From a checkpoint of a small contrastive image-text model.
Model: 8.06M parameters, 64-pixel images, encoder arch inception, encoder norm batchnorm, encoder activation gelu, encoder depths [3, 6, 6], encoder widths [96, 192, 384], text encoder width 256, text encoder layers 6, text encoder norm rmsnorm, text encoder activation geglu.
Data: 97500 training examples, 11.0 epochs.
Rows from block 9 of the image encoder, named by matrix and row number. Rows with one number belong to one channel. Each number is 50 + 10 x the weight over the matrix's rms, rounded and kept within 0 to 99. All counts start at 0.
# r30: branch 2 reduce pointwise conv (encoder.blocks.9.r3.0.weight, 96x192x1x1), inputs 96-191
# b30: branch 2 3x3 conv (encoder.blocks.9.b3.0.weight, 144x96x3x3, transposed), outputs 12-23, a 3x3 kernel for each
r30.5:52 50 48 52 38 68 50 50 60 56 57 54 78 44 70 22 28 55 62 53 47 41 53 49 61 38 34 47 52 49 40 46 62 66 50 31 47 52 55 67 54 52 51 49 30 42 44 71 55 43 33 03 54 68 68 41 40 62 49 59 50 87 48 73 43 46 61 69 31 48 67 41 48 49 45 57 52 45 44 41 42 56 54 32 41 44 47 46 52 47 42 47 61 63 59 43
b30.5:46 47 39 22 46 49 48 64 67 49 61 36 50 48 32 62 67 82 47 51 67 50 37 46 39 38 56 60 44 50 57 58 21 51 34 28 60 57 66 54 26 43 53 26 54 29 55 37 46 44 47 42 53 52 50 37 41 41 31 58 40 53 56 43 43 42 41 56 51 40 61 69 62 36 66 40 59 37 59 24 53 38 44 50 64 38 42 41 46 38 61 51 44 41 46 52 46 42 59 57 46 45 41 35 51 38 56 66
r30.6:43 62 45 42 36 41 58 44 47 42 54 33 44 57 44 41 46 52 43 47 44 62 53 56 39 59 55 56 34 45 44 47 43 54 44 51 48 41 54 34 47 45 42 36 43 46 42 47 46 50 50 44 49 42 33 60 49 54 48 28 52 29 57 42 46 52 44 38 39 42 41 50 38 56 40 51 42 48 58 53 49 43 42 67 62 39 45 60 62 31 44 46 51 60 57 65
b30.6:46 52 49 51 58 51 44 50 53 51 54 52 63 49 51 45 65 49 51 49 51 51 52 56 44 49 47 45 45 40 47 50 46 45 50 53 43 57 50 62 52 48 62 61 51 58 51 52 50 54 50 43 63 54 47 45 57 48 39 46 51 52 58 51 45 51 51 48 39 56 61 54 49 50 47 44 47 47 53 55 53 54 52 52 58 40 45 49 49 52 49 52 54 51 42 61 52 55 48 47 48 53 49 54 50 38 45 42
r30.7:66 61 54 61 59 52 61 60 39 73 37 58 52 32 51 63 58 51 63 58 44 35 49 70 62 56 55 48 34 34 44 47 45 49 42 45 23 22 60 67 43 58 55 30 31 42 69 42 57 36 39 43 47 40 57 49 54 55 67 44 53 30 61 47 48 55 53 55 75 57 54 38 50 56 39 45 43 32 39 48 48 59 60 40 39 47 52 46 38 41 49 47 39 44 55 46
b30.7:38 48 42 43 60 65 47 45 58 62 51 41 39 42 41 69 50 60 44 54 38 76 37 45 46 55 48 47 51 37 50 49 47 44 51 40 52 49 58 56 51 59 69 54 38 53 56 34 31 60 46 68 51 48 39 48 62 47 33 37 51 38 50 51 49 34 55 37 59 53 42 41 34 60 54 37 40 49 57 41 42 60 20 44 60 49 46 47 44 35 48 52 65 50 39 47 70 22 45 46 35 62 33 53 53 66 48 54
r30.8:52 73 52 45 49 37 50 44 43 53 46 54 48 54 48 53 46 50 52 52 56 54 52 53 26 61 40 55 69 61 50 52 47 52 45 52 49 44 38 49 56 56 52 51 46 38 30 48 30 35 43 56 48 40 48 57 53 52 38 47 41 43 54 37 47 51 44 40 47 61 36 34 30 59 57 55 51 55 60 48 38 56 55 66 43 56 47 51 35 49 33 54 59 36 39 52
b30.8:41 46 44 50 52 45 43 49 52 50 43 44 50 52 48 52 57 57 57 50 54 54 60 41 45 65 54 44 47 35 44 46 50 38 45 50 53 46 52 64 59 38 67 54 48 45 55 49 55 60 60 41 52 54 57 50 51 51 49 46 48 58 50 57 53 55 53 56 45 46 48 67 57 53 55 57 47 42 62 55 56 54 46 44 63 55 53 61 44 53 58 57 47 58 49 61 49 55 49 52 53 51 44 49 46 50 51 46
r30.9:37 62 45 72 54 65 65 48 50 48 47 51 76 40 52 66 48 41 36 50 53 41 57 50 52 44 52 60 43 36 56 30 57 66 39 41 62 49 54 73 45 58 68 75 35 82 57 48 50 38 53 40 59 44 48 44 52 51 61 53 53 41 52 50 34 37 61 47 81 45 58 61 49 58 50 55 49 56 63 44 49 44 42 47 40 44 46 47 53 53 42 39 49 50 44 53
b30.9:42 41 44 52 48 45 53 53 68 39 28 45 37 55 50 56 49 50 48 41 38 42 64 36 58 55 48 42 48 28 58 65 54 50 64 38 42 60 68 66 37 47 61 48 55 44 49 42 44 49 56 48 54 59 34 63 66 35 39 52 35 42 44 68 45 73 50 47 33 40 50 65 64 61 46 66 41 35 40 47 52 63 48 45 47 27 57 51 43 44 43 72 51 35 54 34 76 45 34 27 45 47 51 43 26 45 51 63
r30.10:51 60 60 43 39 50 34 62 42 38 46 59 62 55 54 66 44 42 60 55 49 86 68 41 57 61 33 50 45 46 66 68 50 55 67 45 42 49 58 35 55 53 74 69 53 41 61 55 57 47 40 44 35 71 49 49 54 39 85 47 36 46 54 35 43 46 48 57 48 63 57 40 36 45 46 45 49 40 51 52 40 28 57 46 57 52 50 44 46 44 50 51 51 47 65 49
b30.10:50 45 50 40 53 57 39 34 49 38 58 50 57 52 53 52 40 46 47 61 47 58 32 51 53 48 54 58 24 54 51 65 40 48 46 42 47 43 47 52 36 45 36 47 53 38 49 38 38 52 56 55 56 45 48 53 60 27 41 42 65 55 42 31 55 71 62 42 53 36 44 51 57 33 50 22 40 43 54 53 34 51 48 43 62 58 47 38 53 66 50 52 36 58 40 68 80 45 36 32 33 59 46 52 21 53 33 39
r30.11:56 52 62 67 55 64 44 41 33 55 54 39 58 49 67 64 36 48 66 50 54 44 47 67 48 52 47 43 69 54 45 48 53 45 55 57 37 68 50 38 53 42 45 71 42 34 67 64 44 54 61 61 46 57 48 61 60 47 37 46 46 84 46 55 40 47 69 39 66 64 57 48 45 53 52 49 36 42 54 38 56 48 42 55 44 46 61 53 42 56 52 48 51 57 51 48
b30.11:50 39 40 40 47 36 53 47 42 44 46 50 47 28 68 52 48 57 60 51 29 35 41 38 61 48 54 47 53 41 54 54 37 51 35 25 54 40 32 62 43 30 62 65 42 40 63 41 51 80 39 31 48 32 50 49 45 39 45 47 17 48 59 54 58 49 51 57 47 51 37 50 20 37 37 64 60 59 55 35 44 49 49 33 60 33 57 44 44 45 43 53 49 39 40 33 66 51 51 39 50 55 38 46 49 40 42 49
r30.12:39 49 34 49 48 32 58 47 36 51 46 42 35 41 37 55 51 49 45 43 42 48 47 54 50 37 37 50 36 45 47 44 52 33 39 55 46 45 55 48 42 42 45 62 47 52 50 47 40 51 42 53 38 42 49 42 50 38 50 48 48 51 48 47 49 46 41 56 42 51 51 58 49 37 55 44 43 45 61 50 43 49 43 39 61 46 55 47 51 39 46 42 59 47 47 39
b30.12:46 51 44 52 51 47 40 51 44 54 47 58 46 51 56 52 57 45 56 51 49 57 54 58 44 57 47 46 51 42 44 49 54 49 42 54 51 43 52 61 58 50 61 56 48 55 52 44 51 62 53 40 57 62 52 49 55 43 43 55 48 56 55 54 39 56 57 49 46 55 57 60 46 44 51 57 44 59 53 43 56 52 55 49 54 57 50 51 51 52 49 49 47 49 43 55 50 45 46 47 43 47 51 46 43 57 48 53
r30.13:45 51 49 49 46 56 54 51 51 47 46 40 45 52 52 42 52 45 52 48 66 48 42 48 46 40 46 57 35 43 47 39 47 46 50 47 57 38 55 48 44 50 43 45 45 47 57 39 44 53 46 49 22 47 47 59 42 48 33 50 52 44 44 57 39 61 44 55 38 39 50 59 36 42 65 59 49 46 54 49 50 50 49 32 56 50 45 55 45 38 47 55 53 46 41 61
b30.13:39 51 49 54 57 52 49 43 46 54 41 50 51 60 62 52 55 54 53 52 47 56 52 46 37 44 50 47 48 49 53 51 50 51 48 54 55 48 56 59 57 54 55 53 52 59 45 46 47 59 54 42 60 67 46 45 44 51 35 47 47 53 54 56 46 60 54 53 52 55 53 55 48 50 51 50 40 57 48 54 61 48 45 49 52 51 40 47 53 42 51 52 43 56 44 56 56 56 46 51 46 65 52 51 53 47 44 52
r30.14:38 39 49 69 53 61 42 38 54 48 63 45 58 59 55 63 56 49 48 36 36 40 59 53 49 51 57 47 50 63 64 65 39 48 58 47 55 33 68 46 63 48 56 42 58 53 42 71 59 62 48 55 46 52 52 46 42 50 55 43 64 47 47 47 47 59 74 56 70 76 59 54 53 50 50 55 47 56 37 52 28 43 51 53 52 53 47 60 46 48 54 33 51 37 31 43
b30.14:52 36 46 35 42 62 31 49 51 28 36 42 55 44 53 46 62 57 42 49 45 48 43 35 49 46 57 38 42 38 41 51 43 41 21 27 44 40 51 42 48 48 51 49 45 43 54 58 41 59 46 39 42 33 63 54 55 33 50 57 56 52 59 51 38 45 48 41 28 41 52 55 72 50 44 57 42 42 40 43 62 60 60 56 56 48 56 57 48 57 34 33 64 44 56 35 54 49 58 53 66 45 47 44 49 42 31 48
r30.15:44 59 56 72 63 51 51 58 53 34 20 49 60 63 55 51 71 53 52 41 59 51 57 39 44 37 48 37 38 39 45 30 46 40 66 73 44 56 63 59 26 53 52 73 31 47 55 65 63 57 62 47 42 50 38 58 47 29 70 40 31 52 55 52 59 57 56 52 55 52 53 46 62 46 56 42 51 49 64 41 41 48 70 40 54 49 30 41 47 51 52 55 53 48 46 52
b30.15:55 46 41 53 51 57 45 43 61 56 51 49 47 56 42 74 66 53 51 51 50 59 57 57 52 51 44 52 53 30 36 63 53 41 55 44 37 61 58 48 51 33 54 35 38 37 63 36 46 59 51 58 56 43 60 57 52 57 62 56 47 54 38 56 56 60 44 38 53 32 49 51 39 44 55 49 43 51 48 40 57 42 58 45 48 56 55 46 56 45 45 63 50 52 17 59 65 36 37 31 44 37 59 41 46 46 41 64
r30.16:57 55 64 52 59 65 71 49 56 49 51 42 61 59 71 53 39 48 29 60 44 46 47 45 48 62 61 51 49 46 47 29 58 53 38 60 45 56 35 46 55 53 75 72 61 46 49 68 73 59 56 69 48 45 35 33 53 47 73 49 49 56 49 55 56 45 64 31 54 48 60 60 45 53 50 46 52 57 70 42 71 57 45 46 51 42 49 61 45 47 62 64 53 56 67 51
b30.16:41 59 54 47 46 52 58 34 36 62 41 37 62 56 33 53 58 54 41 56 58 48 53 56 38 47 56 48 52 51 48 57 51 63 61 39 50 70 54 55 53 35 82 31 56 41 62 55 45 47 56 50 41 43 45 48 49 66 31 56 44 42 61 51 36 43 46 36 46 44 66 53 49 37 61 55 38 33 50 50 62 61 59 47 54 45 50 40 44 60 41 56 58 40 42 51 65 42 62 45 41 36 47 24 45 38 53 60
r30.17:47 34 59 59 70 27 54 31 60 61 54 63 53 37 55 32 43 62 71 53 55 41 53 51 42 42 46 48 57 62 56 55 50 45 46 66 47 60 60 56 37 54 35 45 33 30 30 39 57 46 51 43 43 50 38 30 70 35 67 55 45 35 68 47 47 61 34 55 42 57 51 68 51 52 47 49 57 55 61 61 52 40 38 53 50 49 37 61 58 46 53 43 56 47 54 44
b30.17:58 46 44 60 50 39 48 62 62 48 50 51 42 44 43 46 53 44 52 55 61 40 49 53 57 51 54 23 37 24 45 58 45 31 55 33 60 48 60 67 55 57 71 44 51 43 48 56 49 61 52 61 60 46 69 52 56 70 60 40 61 44 55 43 50 51 54 60 51 52 54 64 59 53 56 54 52 39 58 50 55 50 53 46 50 50 48 52 44 55 48 67 48 63 47 53 55 57 58 58 48 41 57 60 56 44 55 57
r30.18:59 52 44 63 45 41 56 44 50 55 75 40 22 34 59 66 61 58 51 47 59 47 38 32 60 51 50 58 44 42 46 56 56 42 56 42 34 57 62 45 59 56 42 57 55 50 52 38 49 63 61 65 65 48 50 55 53 39 34 39 71 31 47 41 69 60 31 50 56 45 35 50 53 48 62 47 58 30 36 52 53 51 54 41 48 56 47 48 47 46 66 64 61 57 45 43
b30.18:42 48 42 47 63 54 43 57 58 48 43 55 55 48 52 47 51 60 48 56 58 39 57 47 49 61 54 46 44 31 50 55 51 49 47 47 54 45 61 57 66 44 53 47 52 38 51 51 53 53 52 45 46 58 65 53 54 60 63 46 41 46 54 53 52 60 48 47 44 53 53 47 57 46 47 60 38 39 55 55 59 57 54 55 51 69 51 63 47 40 54 49 40 65 49 49 57 53 50 51 47 51 58 46 62 47 57 68
r30.19:41 51 46 41 52 49 42 42 43 46 40 52 61 47 48 43 44 51 45 42 42 68 58 46 47 48 37 43 59 56 46 51 30 39 34 53 43 43 50 49 50 52 33 55 52 48 36 39 39 51 39 44 35 39 45 51 43 46 48 36 43 56 53 43 34 37 36 47 50 52 28 34 44 58 48 55 46 45 67 43 45 53 63 45 54 45 63 50 61 41 51 42 60 42 48 61
b30.19:38 45 54 56 51 52 45 57 45 47 46 47 53 52 57 49 58 56 63 41 61 58 57 51 38 52 53 46 44 38 43 46 47 39 43 53 46 44 62 64 52 46 58 57 50 57 47 50 58 55 54 47 59 53 59 51 53 47 51 50 59 57 55 56 51 64 42 50 39 47 55 60 48 50 50 50 50 54 54 52 53 56 44 53 54 46 52 59 42 47 52 51 43 50 52 58 46 45 52 43 53 53 59 51 48 49 54 52
r30.20:41 35 55 38 59 61 68 38 60 56 46 56 42 46 47 45 61 62 51 59 69 22 48 41 58 41 46 81 73 56 44 38 44 47 42 46 42 40 57 59 39 51 31 44 65 47 30 52 47 43 36 56 36 47 54 32 58 53 32 55 51 63 65 64 48 43 48 29 69 49 39 58 60 47 50 47 72 38 53 53 64 42 61 61 40 62 55 57 44 76 60 55 45 53 46 54
b30.20:46 58 50 44 53 47 45 59 52 51 49 40 53 46 41 42 55 60 59 52 53 54 48 49 45 51 65 38 53 45 47 49 51 39 44 38 48 36 53 63 55 53 57 54 54 49 35 55 38 57 50 46 57 56 47 40 52 43 56 49 59 51 56 60 49 49 53 61 54 50 59 57 44 39 54 56 54 51 68 51 49 48 53 46 48 51 41 41 48 51 46 60 48 57 53 53 49 56 53 48 39 44 67 49 47 55 53 60